config.toml
time_shift_ms = 100
input = "log_mel"
inner_norm = false
subsampling = 4
layers = 16
kernel_size = 5
num_labels = 45
residual_init = "scaled_by_depth"
beta1 = 0.9
eps = 1e-10
grad_clip = 1.0
Rows from block 2 of a small multi-label audio tagger, named by matrix and row number. Rows with one number belong to one neuron. Each number is 50 + 12 x the weight over its row's rms, rounded and kept within 0 to 99. All counts start at 0.
After each neuron's rows are labels from the 100 clips, of 14848, where the neuron reaches its highest value: "top examples" is what is common among them; "loudest band" is the band of the loudest frequency at the time of the peak. Only what is clearly more common there than usual is listed. The data: short pieces for a synthesised band: melody, chords, bass and drums.
# fc1: MLP up (model.blocks.2.mlp.fc1.weight, 640x160), inputs 0-159
# fc2: MLP down (model.blocks.2.mlp.fc2.weight, 160x640, transposed), outputs 0-159

fc1.569:59 62 63 50 29 68 35 65 62 67 41 38 59 49 46 43 46 38 36 62 21 44 62 66 65 58 61 57 20 57 41 48 58 39 55 57 33 70 63 54 53 48 59 56 36 58 45 64 63 52 66 43 68 47 45 49 64 54 52 51 39 34 48 77 43 60 62 55 38 55 86 68 56 36 55 23 55 63 68 32 42 48 31 76 47 41 54 54 61 39 51 66 48 69 45 50 50 39 42 73 51 51 50 63 50 50 45 59 34 54 42 33 51 48 50 45 53 51 64 59 59 40 35 34 55 55 62 67 45 42 71 47 42 61 38 42 66 48 61 44 24 25 52 40 59 65 36 37 46 43 45 36 34 40 51 50 59 46 42 57
fc2.569:34 52 42 56 50 32 55 42 56 64 47 52 57 22 61 52 68 63 37 58 51 50 50 62 48 34 40 59 41 42 34 70 66 62 59 65 53 49 50 49 86 54 27 64 50 69 63 65 53 53 44 33 32 55 43 44 41 50 46 50 35 51 44 40 45 57 44 54 66 34 58 56 38 57 46 59 61 55 36 48 35 58 25 49 65 61 60 46 23 39 56 48 49 62 66 41 62 56 48 49 60 61 31 54 59 78 66 37 64 28 69 45 59 58 46 35 34 52 58 64 61 61 66 56 38 46 55 46 41 37 43 50 46 39 44 55 38 50 59 53 62 34 68 37 58 48 48 37 15 38 50 38 65 45 43 83 42 47 64 62
top examples: bell-like
loudest band: 500 to 1000 Hz

fc1.132:73 48 61 49 51 56 50 54 56 48 44 30 31 57 39 05 42 52 46 38 33 33 48 64 49 39 55 56 71 42 59 51 64 50 59 49 29 53 47 51 67 49 68 58 42 49 73 68 52 63 48 42 77 39 59 37 46 54 48 49 32 58 61 56 54 47 17 64 37 49 57 38 41 20 64 40 51 57 50 67 36 42 40 64 64 65 43 58 41 50 47 53 24 65 49 57 26 61 44 68 54 50 49 45 53 56 49 32 47 45 65 62 48 60 35 46 35 59 70 58 57 39 35 54 47 51 48 54 50 40 54 41 66 32 51 72 52 54 38 39 38 37 71 49 44 56 44 36 27 52 46 52 67 58 54 22 48 40 42 49
fc2.132:43 67 58 40 57 44 66 54 52 54 41 56 57 24 66 54 69 53 42 52 30 59 61 46 54 43 57 61 58 63 47 72 49 63 46 83 49 37 70 33 73 28 44 66 38 61 51 68 58 47 46 51 45 47 39 70 50 53 62 50 47 43 58 63 54 66 67 65 44 61 61 52 24 63 27 69 51 72 39 64 57 60 36 38 56 72 42 38 31 44 45 73 42 45 82 41 52 37 59 52 64 44 38 55 52 67 51 37 46 45 74 51 46 59 61 52 38 38 51 68 38 53 55 59 45 61 60 59 58 54 41 53 57 30 42 68 57 54 40 45 61 45 30 53 50 44 67 47 35 57 41 54 65 46 37 53 37 73 65 57
top examples: bell-like
loudest band: 500 to 1000 Hz

fc1.100:57 57 64 34 48 73 53 41 39 43 34 47 64 35 48 57 48 26 42 60 27 31 45 69 52 56 54 49 43 57 49 60 50 57 55 43 45 40 73 53 49 54 52 48 41 48 58 45 52 60 64 33 71 41 44 63 39 44 58 42 24 38 58 57 59 43 66 46 20 56 33 77 43 38 68 44 54 48 56 45 44 37 38 65 52 22 68 34 62 54 53 47 51 67 61 43 55 28 52 45 44 46 31 42 46 39 45 77 54 51 59 47 45 75 60 43 56 67 59 55 66 32 50 53 54 57 41 68 41 50 51 52 53 55 50 42 66 53 61 27 30 45 46 22 53 71 38 25 41 42 71 41 28 59 61 65 48 53 59 45
fc2.100:38 36 53 61 64 50 60 43 58 31 61 42 48 32 38 45 54 43 48 53 53 65 47 57 42 56 55 66 44 63 43 37 63 41 47 70 50 51 34 42 73 29 37 50 47 67 50 80 79 56 72 56 67 73 43 37 62 44 51 46 53 52 43 53 62 53 75 39 49 53 51 64 48 50 53 63 34 55 44 57 52 50 58 27 65 67 65 40 25 47 56 68 42 42 45 55 47 54 51 68 54 47 32 49 58 67 52 61 68 11 58 54 53 49 74 35 53 45 70 40 46 44 36 56 59 53 64 70 53 53 29 59 48 45 41 47 66 54 52 76 64 53 48 39 69 67 66 38 48 66 49 69 58 51 47 63 40 65 56 56
top examples: bell-like
loudest band: 500 to 1000 Hz

fc1.91:27 33 72 47 44 56 54 36 52 34 49 47 40 45 58 41 53 51 80 30 61 29 30 58 73 27 55 39 31 48 50 21 47 47 54 48 58 38 49 66 50 56 63 35 33 60 56 57 44 49 55 59 21 62 30 49 50 45 56 52 38 64 50 64 47 76 69 41 49 58 45 56 58 43 40 27 39 55 54 42 24 51 41 44 67 42 50 45 49 56 48 38 36 66 48 51 51 29 32 50 56 48 43 28 38 45 61 52 42 59 42 42 51 59 59 51 51 49 51 37 44 49 55 51 54 48 93 46 55 29 47 44 54 54 64 45 46 62 67 22 34 43 30 63 62 58 58 51 52 55 47 33 37 45 58 36 45 35 59 59
fc2.91:64 70 53 52 46 60 64 42 42 44 59 64 76 57 33 47 68 32 50 64 61 38 49 37 39 55 64 65 68 42 68 42 55 40 53 44 47 35 60 51 42 45 44 43 24 58 43 44 27 49 41 56 83 50 45 54 62 48 57 64 37 42 63 52 39 52 45 48 45 69 46 40 56 43 52 61 72 40 66 58 29 39 53 50 57 54 46 46 62 58 19 63 39 50 51 69 41 57 35 54 41 65 63 58 49 74 35 61 43 29 40 51 54 42 63 45 36 47 77 55 63 52 45 45 84 21 47 59 46 41 63 45 46 55 60 38 57 40 67 53 47 43 70 56 60 65 48 41 67 51 72 57 50 57 47 53 48 66 57 73
top examples: square lead
loudest band: 250 to 500 Hz

fc1.168:58 23 48 52 68 28 47 55 50 51 58 58 33 45 62 55 43 54 45 50 39 60 30 50 60 62 38 57 67 62 62 37 49 48 65 48 39 53 56 55 57 62 53 48 49 43 54 40 53 51 54 51 36 33 31 16 62 56 48 52 70 65 58 35 58 42 43 61 50 98 71 42 68 48 52 61 48 57 45 55 51 43 53 49 22 60 41 37 57 76 39 61 72 44 39 50 07 34 52 72 52 51 51 51 44 49 55 66 45 40 43 50 66 54 37 44 55 69 29 34 43 54 57 54 65 61 44 46 58 48 62 82 53 34 47 53 55 44 39 49 55 52 57 51 52 58 60 55 38 56 31 54 59 51 71 51 59 50 55 50
fc2.168:32 40 43 55 22 38 62 45 54 24 42 36 40 56 49 31 60 61 39 58 38 57 44 48 60 39 65 45 65 49 49 52 46 40 50 64 42 57 51 37 74 53 89 38 26 62 38 64 42 43 66 35 52 41 45 93 35 40 65 55 44 39 30 58 73 43 35 34 49 45 69 57 48 38 49 26 63 59 58 56 46 55 52 44 66 70 46 46 49 48 36 49 50 57 61 56 53 46 66 38 50 54 32 32 63 48 53 62 48 43 47 60 67 56 53 55 58 63 66 46 48 45 50 71 44 51 59 60 42 48 40 29 56 51 45 50 38 57 60 69 66 57 62 42 53 41 52 51 25 68 49 50 48 65 31 76 60 58 48 52
top examples: square lead; melody instrument: square lead; clarinet-like; melody instrument: clarinet-like
loudest band: 250 to 500 Hz

fc1.228:55 50 32 64 64 53 54 40 47 51 69 31 57 52 55 24 46 25 42 46 55 63 53 48 56 47 50 64 70 66 45 42 48 44 38 62 52 33 44 47 62 40 73 55 47 51 75 40 46 57 38 46 55 44 50 37 47 64 46 51 61 52 59 35 57 57 50 62 42 58 52 51 59 60 56 27 29 36 50 58 41 33 35 54 55 64 69 39 71 51 60 49 30 19 52 50 50 39 45 76 59 54 27 58 25 36 58 56 44 58 66 28 36 42 61 65 36 49 49 44 51 35 40 60 49 41 59 47 23 50 53 53 46 62 33 40 39 59 67 23 24 52 51 62 43 74 57 55 45 47 64 33 43 56 60 49 51 71 49 72
fc2.228:44 53 42 58 49 45 71 56 53 63 61 44 28 36 31 55 61 37 77 63 50 43 49 56 53 58 56 62 33 57 32 43 53 48 50 70 36 38 57 64 49 60 53 74 44 40 52 44 54 39 45 60 64 38 68 21 60 52 73 74 37 39 38 50 61 27 42 49 60 65 71 54 36 56 51 51 41 48 47 55 48 50 40 37 45 51 33 61 65 51 37 68 78 46 63 61 50 77 52 34 37 47 41 68 58 50 54 74 52 57 44 67 30 42 41 37 50 59 49 51 56 32 47 39 49 34 46 61 30 50 41 44 59 46 71 54 57 32 54 64 46 45 38 44 69 41 59 38 56 68 55 28 44 75 61 53 54 46 27 44
top examples: saw pad
loudest band: 250 to 500 Hz

fc1.621:41 54 70 24 48 51 65 44 18 42 48 49 53 51 50 62 41 42 47 56 42 45 43 48 41 51 60 61 67 57 69 32 59 43 39 50 46 63 46 59 48 67 69 69 58 47 54 47 49 67 58 53 38 59 40 54 33 57 50 37 55 35 64 63 47 54 48 56 40 54 59 46 27 51 62 27 52 70 61 52 50 45 46 42 43 46 53 32 49 52 51 55 53 59 47 67 39 64 38 62 60 71 74 48 50 53 50 71 54 34 32 36 62 78 24 42 50 29 57 41 23 44 77 45 44 50 62 49 57 76 36 49 52 35 54 51 75 75 49 51 54 62 43 44 50 47 46 26 53 25 32 44 39 54 53 58 24 37 54 35
fc2.621:48 39 46 70 45 60 57 84 51 54 49 31 33 47 54 47 40 51 44 52 62 38 55 46 54 42 46 36 68 44 62 62 53 52 56 43 43 52 26 35 48 67 36 68 51 36 56 62 72 34 72 59 57 36 60 54 77 35 69 54 32 57 36 41 47 64 59 48 49 37 57 52 62 45 68 46 43 25 33 36 64 59 60 59 59 49 45 29 54 62 68 45 75 52 40 55 39 46 57 41 27 35 62 49 54 65 40 39 63 44 46 48 58 59 40 52 68 22 34 56 49 59 67 35 54 52 21 44 41 63 68 60 39 45 70 59 65 45 35 38 53 47 46 56 40 44 55 47 57 65 51 54 54 40 29 71 49 44 57 36
top examples: white noise
loudest band: 4000 to 8000 Hz

fc1.269:46 39 66 38 55 48 59 56 40 58 29 47 60 29 46 48 58 41 50 51 43 21 30 54 56 45 55 51 65 58 69 49 51 37 53 48 63 58 48 54 43 56 48 54 42 36 49 54 59 52 57 52 41 44 44 55 51 22 53 43 42 27 59 70 36 64 47 48 45 48 71 68 33 30 46 47 37 31 62 43 39 42 51 55 47 27 65 23 46 40 63 57 40 57 28 76 54 65 42 50 36 76 47 68 45 44 40 42 58 52 46 30 46 46 46 46 46 56 63 51 35 32 66 43 47 73 36 71 76 80 53 59 47 37 59 42 58 50 66 29 42 49 56 50 25 48 43 35 58 42 46 55 51 56 80 46 31 59 52 42
fc2.269:44 47 50 44 23 33 43 51 46 34 44 52 44 49 46 59 39 40 37 44 43 41 60 62 57 56 37 39 46 36 57 55 59 68 63 52 58 60 57 42 52 54 44 41 65 56 35 54 59 45 55 44 27 47 46 44 51 76 56 51 63 50 43 60 51 44 62 48 65 54 41 50 39 38 66 40 41 32 45 46 40 84 29 59 55 69 49 39 45 70 67 55 51 57 50 51 39 76 42 81 70 47 53 67 41 59 74 28 35 66 46 39 57 46 48 59 64 44 73 66 46 61 61 44 69 61 48 37 64 52 41 45 47 47 34 52 76 65 56 36 34 44 54 37 52 57 54 60 38 56 30 37 18 65 33 57 60 32 69 49
top examples: white noise
loudest band: 4000 to 8000 Hz

fc1.143:61 41 43 27 59 71 45 32 42 50 48 44 52 52 61 65 59 10 67 38 41 29 49 42 53 52 78 44 55 65 66 59 66 64 59 57 66 53 48 49 59 25 35 50 44 50 53 68 49 49 42 31 65 58 62 56 36 61 57 53 45 56 69 34 53 49 61 53 35 47 64 73 29 49 60 46 45 41 40 42 42 45 63 49 44 45 71 26 53 48 49 58 54 44 56 49 42 59 55 40 64 49 45 45 49 51 35 76 69 43 52 44 51 71 57 53 38 61 36 37 58 49 49 72 38 50 58 85 63 52 42 43 24 48 50 50 31 50 32 43 28 31 29 34 33 48 45 40 49 61 63 42 39 57 47 42 55 58 47 42
fc2.143:49 39 53 63 35 68 61 48 56 43 61 50 64 53 51 52 37 53 66 47 35 28 34 47 49 47 69 40 33 52 51 37 48 73 53 57 33 55 49 62 46 42 34 49 36 33 42 77 45 58 49 58 52 61 51 47 57 47 60 56 16 51 64 64 53 53 27 50 31 47 52 49 45 54 58 41 52 52 44 75 32 47 65 50 51 66 53 38 39 53 48 58 33 38 49 62 61 50 50 51 59 52 43 44 44 57 15 49 41 59 59 53 31 72 44 55 40 51 70 35 62 49 39 73 59 84 55 63 46 30 56 50 57 40 52 40 58 53 68 50 42 54 51 57 86 59 48 29 47 51 16 72 32 36 54 38 53 60 45 40
top examples: vibraphone-like; melody instrument: vibraphone-like
loudest band: 500 to 1000 Hz